Weights of a small contrastive image-text model: encoder layers 14.
Rows from block 11 of the image encoder, named by matrix and row number. Rows with one number belong to one attention dimension. Each number is 128 + 32 x the weight over its row's rms, rounded and kept within 0 to 255. All counts start at 0. Numbers have three digits each. After the name is the row's rms in percent of the matrix's.
# v: attention value (encoder.blocks.11.attn.v.weight, 192x192), inputs 0-47
# proj: attention output (encoder.blocks.11.attn.proj.weight, 192x192, transposed), outputs 0-47
v.35 105:111138174126151136125161147122067120167120170126102095117127125116086179137140096088184114108111168125156158136096131120106129160107147179098091
proj.35 106:178139121086136118103095089130182130116119102134106168139095130126182118063156174169094119145152106113133121107165122140102141082124103094178147
v.36 094:104160146088162126150158075124081115155081116153082079151147126060108146114156092166151109096112200093179095115121115171133136091083191119151093
proj.36 095:133150099160124106123099176157153125104136177088123161099096155168159142075063183098153168095107081096055162186125099100135118189138123114103176
v.37 092:138121127190122119069125117127125165141160076101143141125119144061098155117158191144127121159060108187129113134092094126138053114128153159092206
proj.37 099:146103115123088175179098128125148143090096148147118102072180106159121131112141087158152126098204167127169179135182204170137146129134126111156104
v.38 079:136169089144137150097136135145156098067123100176092085118168098117109129204142144102156129146132129098129148155140116151075172129121113181134138
proj.38 091:126122181107119092099072115090100167143148126106144175146069134130113172064150093137141174137158133210127083130128146095161119103138139131137135
v.39 082:077082134129149077146123077114172138083189136133188139138123109042127089092089071184116138178164141178103126207173118067171151095159161122120171
proj.39 079:152140129134110126062131177142078077131080151137097115109157144177116140178136105112125138155124133117126152073144140129051122174105142124122124
v.40 091:143080115112122132115113133070129138131191156079105164141130130095185081079095162155108141171127118155108175142139099160158122126086134105118172
proj.40 088:147147105160096113159143147197116156123096077173197092099171118157121121104161112126159126099106118124151114147099149103078125110135123121120095
v.41 108:188097155103132159107118159135153100094103139163097137172123085182128139190153097165115105159101098159121103151115114138149106148072126119150092
proj.41 099:106163103102104107173133091179157209139141079073125100091121147066141110068068113062120130067115120069146113131049108166119134151164155155121161
v.42 096:142075182168092112147135182102088139123152067131126178176069169183107104136133077154116150114172136158143130146128124118146107156132119107058104
proj.42 093:112145121102136146073132077140173107128089177076179069116155085061106148127095160146146100155108084091112133096117126157177132141185115108191132
v.43 090:139159086130131161127136123130072076128102076088134117167098078134133117160193179123093147117086098080140148069153172128116107113109157131138111
proj.43 092:165029147135093058071116127134172135115147164147116128124112164135133137104070119189123091137155164173103089136106078120140107123168083144165120
v.44 091:124104117184134145118080128115164098166110079111116080113171157115082101075132147210130118149106143114181128123157078100111084110153156117132169
proj.44 092:165151150121157154134174128136077151096141139138162158150074103132161185170102117096156162120181107148075072138139195121155125110109111149131133
v.45 093:105132104145122094052084141091131119096161117101164049107145081046127150124088113176052131135124131073169126174160147089127135138105123118103139
proj.45 083:153110124113114132208173110163161124089098123151107186139157164149115120124178100131167161149153119204080155037172108155142092098180113153165138
v.46 101:148104156088132190132147110058087126092098086128105143133121144110185148128165171089137132155130180176115092140100060136117139183119139114070170
proj.46 086:116103088174133053132092155169169153112160124112192114117141125123106130042122142146162172137107078128161191130162216122137118078098103172188127
v.47 111:113099103202106161133140128192125096163102083144113117087161168145099091209165137129106175144142164144092143094060160088122055120090135137152125
proj.47 104:123180128074130123119137127091081173148149151097132163123131106143140153102106100158112073124119097157124094184148084170107171147161110120081143
v.48 111:073191107137187085148157114072088163146203104172061110139130138170131149102134134148094117130161133113124138099127160239098108116105081081161149
proj.48 117:185056142098067202131121118192131088094085165074165133122145126104095110135142120103149149106114097146119118144137134073132142142153184168134132
v.49 107:077107070147125131098098170149117098181166162164133160136167110116153113072190167181192143091173058190182134112186126154113100088090167116111080
proj.49 110:183131229143122120188121120106148153108082126073134089142045140118156163173106098094085111151120175087097124140114144079124178160109097101131155
v.50 126:121140140162085134160118159154086084129126042135152146171113110121107134093132181083124105169122159114115181135113040162078164094155089081121087
proj.50 123:156121120086202100103165119090148187160149161121124125079153202150126109123111140164141139080105104129130125145138195105194077150134161173116174
v.51 109:156112155118178128151115127151194166110121173073121117125140137148188152075162118145118146069099127118105095071147110130103153133129168156119098
proj.51 108:077190075150143142112150134104067062160106101131094072135117111122050094187098101140152094195157113188140173169113142119131111139125112118133127
v.52 111:117141134117146117132166096065137159078170142114156138100057165118113166136122105120122068176129089109131141117075109180198146119082080122150178
proj.52 117:118113106139115104069098177212109080155130105158134081152209129158156148079137117145105175081135157123101151165138123037072114113124148149136110
v.53 106:121127129114097208128178143135076141161144144134186096131137191177108131125086151155119127144109102168177127129145083109103139117152159140100156
proj.53 109:141113090134177077124100154123147111129122136115077157112093104111115086134151127097126121100153172102088121162116178133156140145114073131114072
v.54 111:151134149163172132139159093182145154157120162099090106104108164186091140124187079155126079060103099150141140151112146071125103135083181154134097
proj.54 113:122154145127073145114090147078107107106131082125138186140139101078117146120091219132138166191132162096134103049126106175150131123164058097099139
v.55 109:161091130150205118113160119098095159127201148145127092082147176083121103129125076135061128132163128116116137193106120117151115059151121158128178
proj.55 115:090115096069026143150099148126145093108075105132131090186111065195153164146129138134182133112124150128151128084151147150110128194126152105158092
v.56 105:090142088113146163163144131120104062035092109147098149155140214118121185127134187133151159089111186127152110101097161126117145123108124119084147
proj.56 110:154144128175107138121107152142172178199136140110115094131102094101128088102094071141101104149162113117164141164150111076164094140169109170149106
v.57 114:130121111097146150113117132121159147108135180131084117106062157146106134106124116147164134117115092148122095179180158076103174183109098135073136
proj.57 112:151141148164127104169102123134134102117118050111136139143151050137142148183129112065128131151149147106149115082141077139168081056121189115194116
v.58 096:137081101135119156126132127073116085067168167152173129161115153165113087128108101144103147096133114097112070181135130162085104159206117153157139
proj.58 101:132153158113129121158132127173121141213122082139110104107093069149119123159129148080098094152115121120109159087144127118153223149077164093122145
v.59 111:125160115105128134187096130130134130173130149141069154149150109113118126158159200091136126097121104165064134105145197137106093127096124111152119
proj.59 108:124105140107100145129124101106119116100149118138181088083140090152155131109116064160091137165148139079175161181139074128126137093133177147094145
v.60 116:131093054064112100166188137094080155032138055101141176142138136169088121145095163097104075171115181074136130194146118152123173158161139161117128
proj.60 123:107202177156154163130097119164147083178121233147124082127151158117165130139145102159195196063113098174155120096101110135125116105089114071154109
v.61 117:137111065132152155150189144111171082186144201122105143157122142128080166133133110131155110151157152119160112124211154096110151097154114128140160
proj.61 117:137161215152086074117125106170068165150113043113167130106137112144151105102165215092142136091110108134116135107077172139172089126072121080089095
v.62 111:128117146079105160134120133149118144113128188112125094132198079186075147131203150095118143134158123133104139160134076083165155187127116074167146
proj.62 114:142125149142124093106094157118135130121122053144141146095091180121182116171060137110113125140061120132129113143127168156088113106131137192060085
v.63 108:141137084109120176121063132156161096130101159126116134099141057165131160135178084074185156122170187141105183119149132099112107102105112145130174
proj.63 107:125121145119126071068167097112087149119149103098122154138122138093123125116085172170075156131054101140115099145099097134170105187160173135137096
v.64 113:159175161101149098086120142170123118105130098092127092175176100168112101093092165168132083127109094159112164107156142146134152115048170086109166
proj.64 109:087092086127123146163114127115166141112149152126107166090115173099122158191138056113126160124137128068079131144104098109123133114201104163165110
v.65 105:189107131106083111125152182142104175147131094156140111067137060166102136127148105070063167104159161104126077166100112111073075139159147101088131
proj.65 112:117150150152118166129151080141174084086097138114136189189129181085117091140113142178153122138102075144101163069152140135136152134093100134143119
v.66 106:156168143117184100111105143112138074206091092163122154127087120129162147143103192129092058127151088130128132167141090106146122157166080145079142
proj.66 114:078104134161099115106137067143099149087191130092116126116172105128116130163138092126150182128105134178170109110164156144103102075081146071149141
v.67 114:119180058184135121198130065000109115182117143121138118144136115118171168119111086150098124141098159108105116105152078174100132064115167095097100
proj.67 124:097117162091121102116143186234138146125088138114067111124109129144083075102142174106146117117124096126181090154090162078145109211174074172192162
v.68 118:136147157097114116071181126152113152142152152180144082113070113151093136119124143100060157107202108120088115103166161085091122143075110100070093
proj.68 115:115100166143167125184104144112155114157124075093159138116171099132146147109098109176143111187082077174109157113130118189142122101145188108168139
v.69 108:149146110215104103148127119155118144136145163097177115123197114154092094114056141166094123138142076131115183113128144109113101139139110111074153
proj.69 115:076101184100191130114166135066126116142112108141083122148102153087151152126160116090140119115144152080170098122107135142164153079116138136145114
v.70 121:132157123125167080127161102134095131190102090141120115152151149117138176051179103106119058077146134132117128160086159168144076143167158110130153
proj.70 126:098118116159084192135150198146172152111140173088128134121121141164091114166076145148136153211093112154130127114162108114101133131100037154177101
v.71 112:141132178111117080147137143120159153191109184142086167113167152165112128139126092175132146112116103152092124092154165151150122056092119132147112
proj.71 114:124106098134150192125142122137107101107141092113135082160099087107119151084115171103129132129142173110175150171119135081149100158105156085122132
v.72 122:154090134147109129077132117120123136126136111151133111149150077101180092075070163127152157174122197127132150083149069162191145092140173167079176
proj.72 122:117161105078182123156145150126156154164125143165183139137134194121091181171172118132091099099147061134113132157105158101040137178148056105155080
v.73 109:180175129113138120136170120103182124091100139128148148119130141161095176139127122173125094105125054066121084102166130127109122132190097149161127
proj.73 109:072074114129114165115069113188086095135172124110123133120128155085154111108123082121102125128121173146147161125069129092121184153123142152147107
v.74 121:105141168171110121172126130123117176129119169122159161089104158106079177104144118099131064165113137127148123112123146141131088086126080117181058
proj.74 116:119101110094104135070172127144152095155167144118086107116135117118141097100090105162133201108140131138140070160131128133134142172131148165117178
v.75 119:129125135077130124129124151109169164193108124095122137074141140097182129121105140055174088125145180153112170151109117118173125114146089136095161
proj.75 114:094150103159081130088109115142141111073158133156149098148103140136085140113162115183066162130107078143151117117160116100084116159125136119172079
v.76 107:184112128100147165159150117122090150106158071124095089141162123062163117121090105137174089196116149189116145106117143092098210118128169123148188
proj.76 108:055136087173131078131061140118144104133062154153110124118145142212110108118169180138109157082144107097111102145124143147172047165111098135112114
v.77 114:068173139186118145133128147129110084141133138100106089190165157146118146119121153137179168077085180187106129134137105142129142079139184121122131
proj.77 114:219101105089173114124109155153178152122126135119111140098070130121111065154120099161106108154169093055146115115144154103148102164130103141052158
v.78 103:068126131141121109135150104112137158125091179114126052120126132109141148059134117150151091121157162181133149133163114165133143099159079102178148
proj.78 108:171158119121159129108099160145124099173193121140136235149132156109095126180104163095106150164091127060149095135108142110121134122109139131086102
v.79 123:105144167077072132152042145136111115153116093121101072123138157127152133120117118156105117108117154164177124088109121125116101072103125131038125
proj.79 123:183113122155166140112180115117133102084128160148128149134085082133150119183138118099169157136141098112100108159161132146087100227114175130180171
v.80 106:102147139088153110160092197112115153187108180120100171130132122123114177078118113150101181076116114102165165100133094128130097145052065124152166
proj.80 111:143134132117128115113141074130107086091182116133142056187102097142129109150109156172113060147139130138067138192124120097084147071185205152085118
v.81 113:144128099120115145146172123115120133144158146105146092159068134180166110116145091137160127086163159130138104139081151123100159194133092137075093
proj.81 108:073160158145135116103060145170131100086094138120094135140178114090096109108100143129096154118127081119122142136185128120120124074115180132123185
v.82 115:099151151130159083165149152097113164089157096079111139102175160172151110153159140136082123159138084156144150147129142138086135147152065117130083
proj.82 125:137155113101103177165113111153151086130127186159165094153100104070137101164083073118106114110100186102146108133108115172168130144124185120117178
v.83 115:113149105126175123118167153092102144116163191173158137093083148158098173102132137089125158119135114137152179047150143129115089183049132130167076
proj.83 119:131107149130105142110094081154166132118138087093121150114139072056148090147157105129124125144107178150104078170111135136141125056162137126095152
v.84 098:103100131159164134147122132141121087119100098124154106119107133091156129107081082194135083117141125134120059085119130062113142096087112153135084
proj.84 098:148156104142128082076179134090149148157169162171085108130099132172131140118160127081143178145119141130127204131127130141159119143143147111100199
v.85 126:115095090126196105119121148125118144116172113162124149150173153168111110176073123132064112170125154140127155133162128102106120139083103061106121
proj.85 127:175126118095047141153141129117133131134085136047101110112129106086127128095182142135157122115133098120119116132073124155140133086134134195113136
v.86 121:181150194102119161129145172209121125135157115113139144080122118142109164137114078099122142155107099105095062127142113119126134150073120122212088
proj.86 118:070114111130126051095105088096138145067116123112149124133154148116154102097136156155139132130116139186146184123095118124127115088158130162108140
v.87 097:118110136158144127138105212179070139163085115159140107079120086094124079135173112164068133111127124130121088097077189126094127105101107210097117
proj.87 102:137131111092108083129086009045173137116168136122104164157096153132126128136067155105158099175152108134151160130199082150167103151190158082165161
v.88 122:176105114134117116124067128105113077097144094081112077190154106132123067159137117175162121143164159126144128139132130162173168123083153115123124
proj.88 128:091131134120140146173152132118129147187111131175094127090119136166141179129104143099130150117132102130089096133136110130092134146172151124059148
v.89 123:193133141142157089081109144137106099173120112096159090161139096120139089201139125107103136103126161169085110098106117066116145153093128104167124
proj.89 130:116136093101085125188120129107143133086115124139105155105104136151114161092121098137166139138134100108188137152157139162157089083141143134062137
v.90 115:152158092119148139111138123053132137162147117143101117130107152127145139100097135051139059071161142082138131118150142105100091131128122136119086
proj.90 117:122131167115120122111176118195124128078138146094175136106095111131120149159145099142109168179068101159107107148153081121157108117165096113167133
v.91 112:122107072127201099116127159153161102144104150114155103148161151155132068176123149148103152134113144106171089105101162099168181162110122146147177
proj.91 113:159158192166090100147126136087104164065103118161122175097121119108178191105123145078160073160173141134098155129113141148115097074094121079095112
v.92 113:118107109154091148142181116118141123140138150190157127145096215170085112100129122082103129107140121083059129151110164110097096128172099152139141
proj.92 119:121169113136105095125098137180145137168116118083087125127135036100148188149156143150127116142122116161152109104156097119153156145076132094124082
v.93 121:143106150089126123150161123133143132133154115137118157109146163137109129096164202113103094124172130155132135127089200081106068163115065080069130
proj.93 122:096165131166119122135135124146092137111118105123149122137077105139157135102069092118109185099077117081139096155206126129154185115136167163184130
v.94 102:146140130128148134143122092117120156092125155133078052150170121176108081189143154130112190156090158097134134113127116179147158179172147164185163
proj.94 115:087127105132089151115092157124154076124124085121136181116138164068142163058147152109146087081125088146102123121135087077103089113115134116047143
v.95 108:084104179114109140150101115093158151186134157068132125144082129119130166078063094123124056093159108123100152132125111149194119107125119092156130
proj.95 116:146147077140149120084147124151089152100157105181098155075148135176121087179137182108142163151099122152145130130125115144039118125156112158151113
v.96 091:133073128100153144144163105073119117144155134126137113155181088124131119094154127112153142171142180115167150115196049157154146113130136090142145
proj.96 090:133186111125120116080087175133153106095159180134066090137146152119098193098121125121120117136120090120049145182111161149105123088152133130154063
v.97 078:090097134131094121084154154119168123184110126134127112143104147155126094171146095140104108117134142158122108085103151170124153113090084193169174
proj.97 075:090102137150107150109155125156119126088136113085162118144167144123162161111119132161172116129125095117150150180134094052155099128193115113117133
v.98 085:136081133146178166082149131166143146180156102156139156124123109170133189055158062116113099126148124082126187127148123202095087094108072148145094
proj.98 088:114147127138072104148113108056144143063143150103116099135160125092091074122094147185092151113099126168160040122104153082149146206150167104152164
v.99 091:153147118120117116146076126071082118160066117174084096155074185135050150120102106126142125130115171133077123153177128127122150110088150109138104
proj.99 080:143118182136107146076184102125124131115168163102128143096155111158144094108146123108132129088123124132197110112101116105189168175131082192122163
v.100 100:145082101156089168213140141123119140147166169092167173036105107101139102189124169173113114136114155157165161122177142146149157134174126079094156
proj.100 103:097105114104145083074144116128154104079105078097067062228143138127175169117142136098179165126143084214062118091103135118123096112058097138158101
v.101 081:153156124106200111165148103128114104165123117128194129149179100055192118115109107188111169120076105178129169123145057125118240132155120099068182
proj.101 089:153117095131088115100085176108120130132135122129082106062126158123102176160131188118153095194161090080086126189136139117162090123120168113104090
v.102 089:096176062109174093120101067090110112164156130162136114136186142143139185070139178124135108176134087120109136125182111109111146144100171109124054
proj.102 087:141166201136115132141139119078106148099121089151067141147100117074141115131082168171112131086128178100141127126135112132105092157146081100087194
v.103 081:058129163155106146166134116071115125192151162176150096138145073129105127102145140145137135147151108174113090168201135078128140122109127155083114
proj.103 083:148093072127097073084106098162131122088126158111098104111148125142133128109152053149132133099114155092151149123141101145117107097174094089131124
v.104 082:089176151178190129130088148152130114117152134119144146176067135145091126156093151185172093057112121174085092096145135078182138094133129124146076
proj.104 081:141114104126104148116133098087136103097143116131124119100144182091159115075179055092081122136096146143177133122126148119066147173198095126129185
v.105 087:150181089177125133113128069162089154085116102089124167103126092131145118159132243138104103128098086056157151146082145139075102137120113127067141
proj.105 088:125090128104171131114126122128147122149139118161126135146100163129181117121116110097165122144179120127082125142162118084158118125167075106105094
v.106 096:119115138124189109076119132132056144095138100185167135131160106121171160080126161091141206192106070109104133140127085100092069121100074080144072
proj.106 099:106146132117088113172076144072128099141127159136095159138125145148090126116092142151073061114160134096131096139180144171096163144164136127133127
v.107 081:123126091111105100189096058108098127126161111128082124108116096130132127106138119178061133099102087098108141116125151137131166086133050159153159
proj.107 078:117147175131132112094140136153160119176092172144118165188116136146095099180119157109177164143193117135105142138093096103159121160063173106080113
v.108 079:093100189181098133129141102135105135185112130135196092152175134135082112111174147100037137120078133117129100123125094162112122145096105170211142
proj.108 078:137167119071137072113109120133191114123129147149099145123116105122162140140094106150142098138156107130107135153160141062147122150160129105099164
v.109 103:098149163119115153087130112133145165118142132096118180103134135120192124151138091157165109076127111193105137124130104070186117171172086137159160
proj.109 100:108061153183154135182110089137152110150087073146110130129108123172149098159134138087072102165126136094181119148101155147045125087115102121128101
v.110 086:076098174113170145103083126147136134138114125110125133162072094141140123058151110122128097062098152091186075109138103158144145086093137111116150
proj.110 085:163186092173076123119130139115126146074169134165143100069177160127086136141062121160106128196101148139116150158123181082108075125198121163135069
v.111 103:159106122101068116157104100133091130173182101153144197112125082146154107097118123167085148162144047188083133083135152124127083120131064163155122
proj.111 096:068110125166139128112176081109130083064093177104109111133090138122128129169143144075121125085134150060131094171125075153100177159101131119099114
v.112 092:161121112107116096154099065182141164067117156136124175165152101178121183104147137120115114111183106106123038133160120102063087133152103171111120
proj.112 086:070149116179180140128112178130114157153093107143140138086126131115101062160102075128135154115122121098107187074130095136177140135069151099101098
v.113 107:149116125119137110142146092071173142159156175143098130104091134077120152083203083121159173127154118113153123124148112160155128080106154129167094
proj.113 100:141142100129096122107139167146083052108102151164132109172210097177164072184091167167140054125083152133082158145148144094177143145069119144106102
v.114 094:110129150118119129170163156164080100144125128127134142147105139094135192093117127171116187140145116177126131106167125136127136109078109124137102
proj.114 086:161097116118141109090126110089121160130092122154153108177139142123093057131099125132115136090104144102173099117124131131189105201133153130094165
v.115 086:121111146157151144056140125147142150132124110157166138128153112170094143087137045183125135122121084164132110098090096110099103104136119102172066
proj.115 085:120153089102103110172083139133139124100096152102132111129137146132121151114110146109100092102076150078136102159131121126153109155178125108157183
v.116 087:101140165153136098178089175154140163099133134145106167083085104135058132138076121108170145117154081196136163082110172136105169089130104095103160
proj.116 083:143092122090100157071109108136120104128108133064136131127177131119188131176193102150123192144097149073121069116121119162147079152126103159127170
v.117 085:083098103087155142141131085107151154100097119066139146170150160213133087152165127127093125122152123168138079157115081121119158146184125073108158
proj.117 086:148181151180107171152153185142123137135183155201104162085110104058079126172121178081141155135151135128139145113148125113114119042078140165159107
v.118 097:143129168136116189148164133157184091179086114131141154126082122122134194140119090093142157021129062160141124105083128144138182108117133154111114
proj.118 091:128088079167124067100161117116041155103092093127109121114175164150162093111170185160158096219066169090128131176156116119152082136106140072204113
v.119 105:164117077154137153062158136095137166164134108113121109119110147095116183066122103173130124103097150108090185102110121165119138090133126141134137
proj.119 095:087089147124064057166149121130156088107129139154164111108167115157105102165154178107131108163139093127172070140106135076174086202125141121168152
v.120 090:147117132110103106145155158078090118191122181114113093213102129109093145149081160080078133164137149145103231106182210073156143204147131172121123
proj.120 093:121112169171143095157119122152145133092158090115106158063123148122134165135116070171191161066099125113118075098138107129085139074097136120079165
v.121 099:114156144105110190172123114147074057125116155131086095198099161100106178150128098106106150138154147185104122136123099097144176120102172144126105
proj.121 084:125152081130121113080129168113162171127145154147141119031138136167128179119156142139196065107087159150162123091158140126057141093124122088205157
v.122 082:091137116100100105124097139091179176127128174147138132121104139073185140139151140159126149078110067156140131075129127160122110151098093105168099
proj.122 084:112125106158137138182173178144067047127116096112133139138117106184085134119099147121122070168157145097131137179128170122153157098129117169093121
v.123 082:151131064127165081104118185124094087054106114067113122137080126162079128177107132119164182110187132089174128159160135091116128070174121150187155
proj.123 085:135109144128123167094107100084142121132145105178101095115185148120166127113184097174143092188105173157083086085114169129129122145115095108096116
v.124 076:139061141124131218067113081101125103126104135144165114126153108160154161148113152102110129198131150085174108105092184114078091118075118088112093
proj.124 076:142207119170121100184149199108108138062199114129104139173102136120049112083177164110150176087135113140123125188156115168129142120173129154129124
v.125 096:130136134152102088113134095110198155132064133123162111148137140102060186014132154125110099127133131060110101128140103112154114097103181125181147
proj.125 094:111164092091114141151128190105117087146164147184070087101082128117157096163111100117095121146091136132154101194100136151106177140152067160056140
v.126 087:110125093152172152112072093104103114058142174164107190182123103105142167127127098184136125140106149130135161105125204087128166110161101137132108
proj.126 082:155165131136079111113120163129181127129124123073141095090158175143103061090124114109149153104145122119132121068173043152127130163077134091115141
v.127 098:086096174170092157121136122146148175163167128181176027169151088079139147034188113108088121197122139150119092130051095148146117162143112146183116
proj.127 090:142168081096113078103106133097126080095121188087132170081067165100162162191111122202147131090127089165159141101186154170107099143125085083088137
v.128 098:155133065134164124087081120137107106058180118158135142099050107153172057132159126136163151147127125121192154076060106121127169102135084118157149
proj.128 095:128096141139106165102166115139152187115113083112142115178172125166136161132086158122088166089145136121124090168161136099122086157173172073128086
v.129 076:094122128177129098160185122140091182170177118148149121167121098107101163118084167138106130107122143118115120129106183063131087165173142143068089
proj.129 078:161136147151157154159091122148138087117029156110130121079102151118097067139137069146138115123158104137145112102175165163151127089104118143125172
v.130 093:130093140106105090131135090185112182166136118135106149096131120099150112130132160139068081134142167102106118166090148131145098170104131138178141
proj.130 093:096142114174142139158140144085151100106137178084129104149077112154130167107106115148201128122157112164128175087186143057129131094175088173115136
v.131 087:140156103159089142143124108115088140101112120123098139080128130195130186165145127110153134184142148144093136168131183132193099110069106132122142
proj.131 087:114104134073161149133160131148143122131159141133121159125137082105128111083157140125099109094153123163144142098128045183094114147184125114141136
v.132 080:128085121145209168122148107130112085197121167143195135161125116115136116178091115114120178158110151175163152118086121092164119158125095081085134
proj.132 069:087180102118058121133110143139159176065136078126079075130160079134088116112163174175106071114118095113133134125171186139066120094142141114135134
v.133 088:203136098121113075151041137101120137072131145116101120120097159158128165095110124124148144112079147131121094165101155111153121106132081155104146
proj.133 089:117119132159125155083206122137078114165136097126140165103118144123103095156157185164139157160167093129158130064145076137119147140109130045142061
v.134 086:121152125089106201136129133156186136115132161150098110125177134113123108129120109174126128120148144132077113123076079113113149169100108154142148
proj.134 091:121124054097113098112146127092118116141077156136161128164084114080136163155156139071136106141064137159218144171160141098151148078116171100142126
v.135 099:105111108074114093082084099112126140073094170156192137123172121093125125145143170123089093129078122052123122109123141100132099111105160138155124
proj.135 088:134196143134168142190125146142157101202158138127087108123060118155135171112117083131186130138174149140070152185111063139144150145138098123083124
v.136 083:089118106067062116175129127123154157143143150098099111124086119108093114128105177161187114118122072105125093171067155085091106122109113161062131
proj.136 079:130117131124168167138142116145122075089096155159170143154116160200113129149161138075107115149113150097126115136187114123158179132146132089148116
v.137 086:108112139119140129079208149162146155142138176138129105115131084099139091123104105205163142105106110169144072122141157162099135131126072123204092
proj.137 087:160125143137099113138071089128147083108084109126141174198178154160140143104157109034090097201123136104074166131122089139225140114162139155049115
v.138 094:101152127153080103157133115212150134160096136108173156124068185145138127156142159120136140116126137142152104101016121118154108172162071160152193
proj.138 091:120059102176136169085107139096102119060149119166128081083173091154144105198139121168137121114109087114159088132184163081101136091114102076126090
v.139 090:118145115127135136143063105164159150162139121089133187107133021134146129107163131158139139079083096103155151119073127094126117055170071144109113
proj.139 090:130059160165125096116190114110088080081089095190116105097127191150152153151126153136123124158180106115102128157167130180137118193111153114155105
v.140 093:111109147148084139115118179114087196144121154135137124111163072082115127121106141155141096165081100148173094127154193123186135127135162104150104
proj.140 091:192136144148137092128160114154167061141150104094101135191101140157133122054134133148135163123197189141130144132144110118108124134115105135080111
v.141 082:100131126125155087181101158110100104127149113089056172137121137136140146138152129138103117086150114147144125136201143103118151083154126154097098
proj.141 082:116105177069143152105181102112121146131128086167079089163130125170091099105082125147125151147124147122101123108112158159097127157097147152131185
v.142 082:145112140176093128140170181160144151111159116160101078132152129158155130038183099111130120183130114126086112114070152164149125120136158177124077
proj.142 088:164114124100115116131066036146114127161130128114135173127080143071116092208124140133101113094104127135190135141184116152134086154139116128111146
v.143 080:108138106149152128141159073111127123168075079116101159101160140186112137192130127108117113101135123127120119159149118170090136116151091158151164
proj.143 082:138091172124117141103128126164138168065162175130139137108138149108130097154153141181172168161116121143128134102053103087182138161105159099064132
v.144 105:089089130167184096146078099188185118135199179179149103098136129114106077146136104126106150076127072129155174114117113132124107116147085145101136
proj.144 098:180192116093084141087176147083142135152083118112134156124142126103176148149150145138188096174135171105165125114136191131121088087113129084182115
v.145 102:125160183119102145109136139125097129114084156153123184094041098086068139123147102126118124154138115126112138120130106092159087112135149156156137
proj.145 109:153074067133114126098113119117173137147112115113143072154214147152182107084110121107125130097156154174147119124120140131133211171106115134086127
v.146 096:092152160186173140128155153092145138127121080117081150149104125143116143145179209130135182101123144122111147118125147165156161141158116097072086
proj.146 097:181085071057087105168110103159118096132198170150146112103129163124132114150085110146119072183112160089124119087153113122094127100100109207148100
v.147 107:105157131109145102146133113161183128189108166155188173119114144147180145138165055076139171107080107152150139107105129062158187142145171162136140
proj.147 104:128119087104122130117134115116076131064183111109095068134100131124113104103131177098107097117135148102094145155158126159086086135113082099138143
v.148 099:097095128130115106100107163149140126110149099174146140054138120087140132178147155126107136133115104131069096127073099136121148112092103148110187
proj.148 107:139113108134126149125121113114095137163084147144125125192181140118167148099077115171112156140162181119175153125190158117151107124124163099121041
v.149 104:145158160120149151210133116098188154105142146172162122147120124144133116103169146060185141183079141069090109163128161110134149128100141177138126
proj.149 105:097122110093143089053151119148060144147079110085099165135147160076158121167098083155072112073147087171142174137161119139106156188159099134152163
v.150 109:160125117136080114117050121139126179170140093124104191113156109111142108095124148052111160144156075108124163053147127122120153134161154105197121
proj.150 105:155110123141167137112163148083098110085143138137172117124097127174111126125150097195130132124107192134096108214096125123110097104111139163054154
v.151 096:137052087154172097106114116184158131161183081104102112062175138216130099173125182144134146103115158122114149144124095132143081108096108083099097
proj.151 093:150173143099078145144155154117110129109107149132168165170075139085102107090141111100080096155142094078162124110103141155085178087189126190150106
v.152 093:156161081126111168110174172078177118121103088159129107179131139106072196118115128173112119152139150182131067114158101108188121051150174168126113
proj.152 093:104052158126104072131104091142102149087142167103098139111119136104148106142142181089159126074122103134167167128131131144109160180089068069137141
v.153 106:099117170141088127143141114138160095120125104068091145145183149096149112083115169119129107111122203131122153162169088128137157116150133106121138
proj.153 101:125161117108170120107102149154077134123186101134175125130071147171113155218149138149148137151112117147179107107108158076121129110127128132092106
v.154 112:136119146175196134094050093120155139095126102152161056096126046129138127127121115144110169088139054150123159076139093095111086117138136082157158
proj.154 110:165115148077080123120191100127117142182088189120100226154140154113111139136151132146154102165136135096138089115088150137166134122123128126126137
v.155 100:076086112072127103193140163155170143120170148150147119085134137101122132109134105191054156143128156141169089083141125084170077129093112058145117
proj.155 102:180158150144136161083127089079103114123095107152097107165146120160176097118098149091222098105112136157096161172096134147128172122141130128132163
v.156 106:083170052144085105170108127117116170141121088112059160094118137179151126111110139164158100102107139048150090176134108163132097214141141170105153
proj.156 091:137131180139122131077131141193168067131130160146181108139126121082118114106117090105096162170133129164141164132098141064114160062106152093128124
v.157 097:112207077081117144169103150122138150148137105153162157127136149182142120169158179130126123125119100109121149083034093124132131131179162083170112
proj.157 099:159100158167200153107170130149073082098149136148087113144108101121080122090091125122116101181088156115164151153177178158075116097074115180128129
v.158 107:086135147150143096143112105138154133116103147104138132077150147073105167148155155139125108097103182151098127132127185126139121090131130142130105
proj.158 102:173070108108146190126116165094105146157175161104085139174131116208152073156146128138118104177135105154159150167123065153111171129172094119117147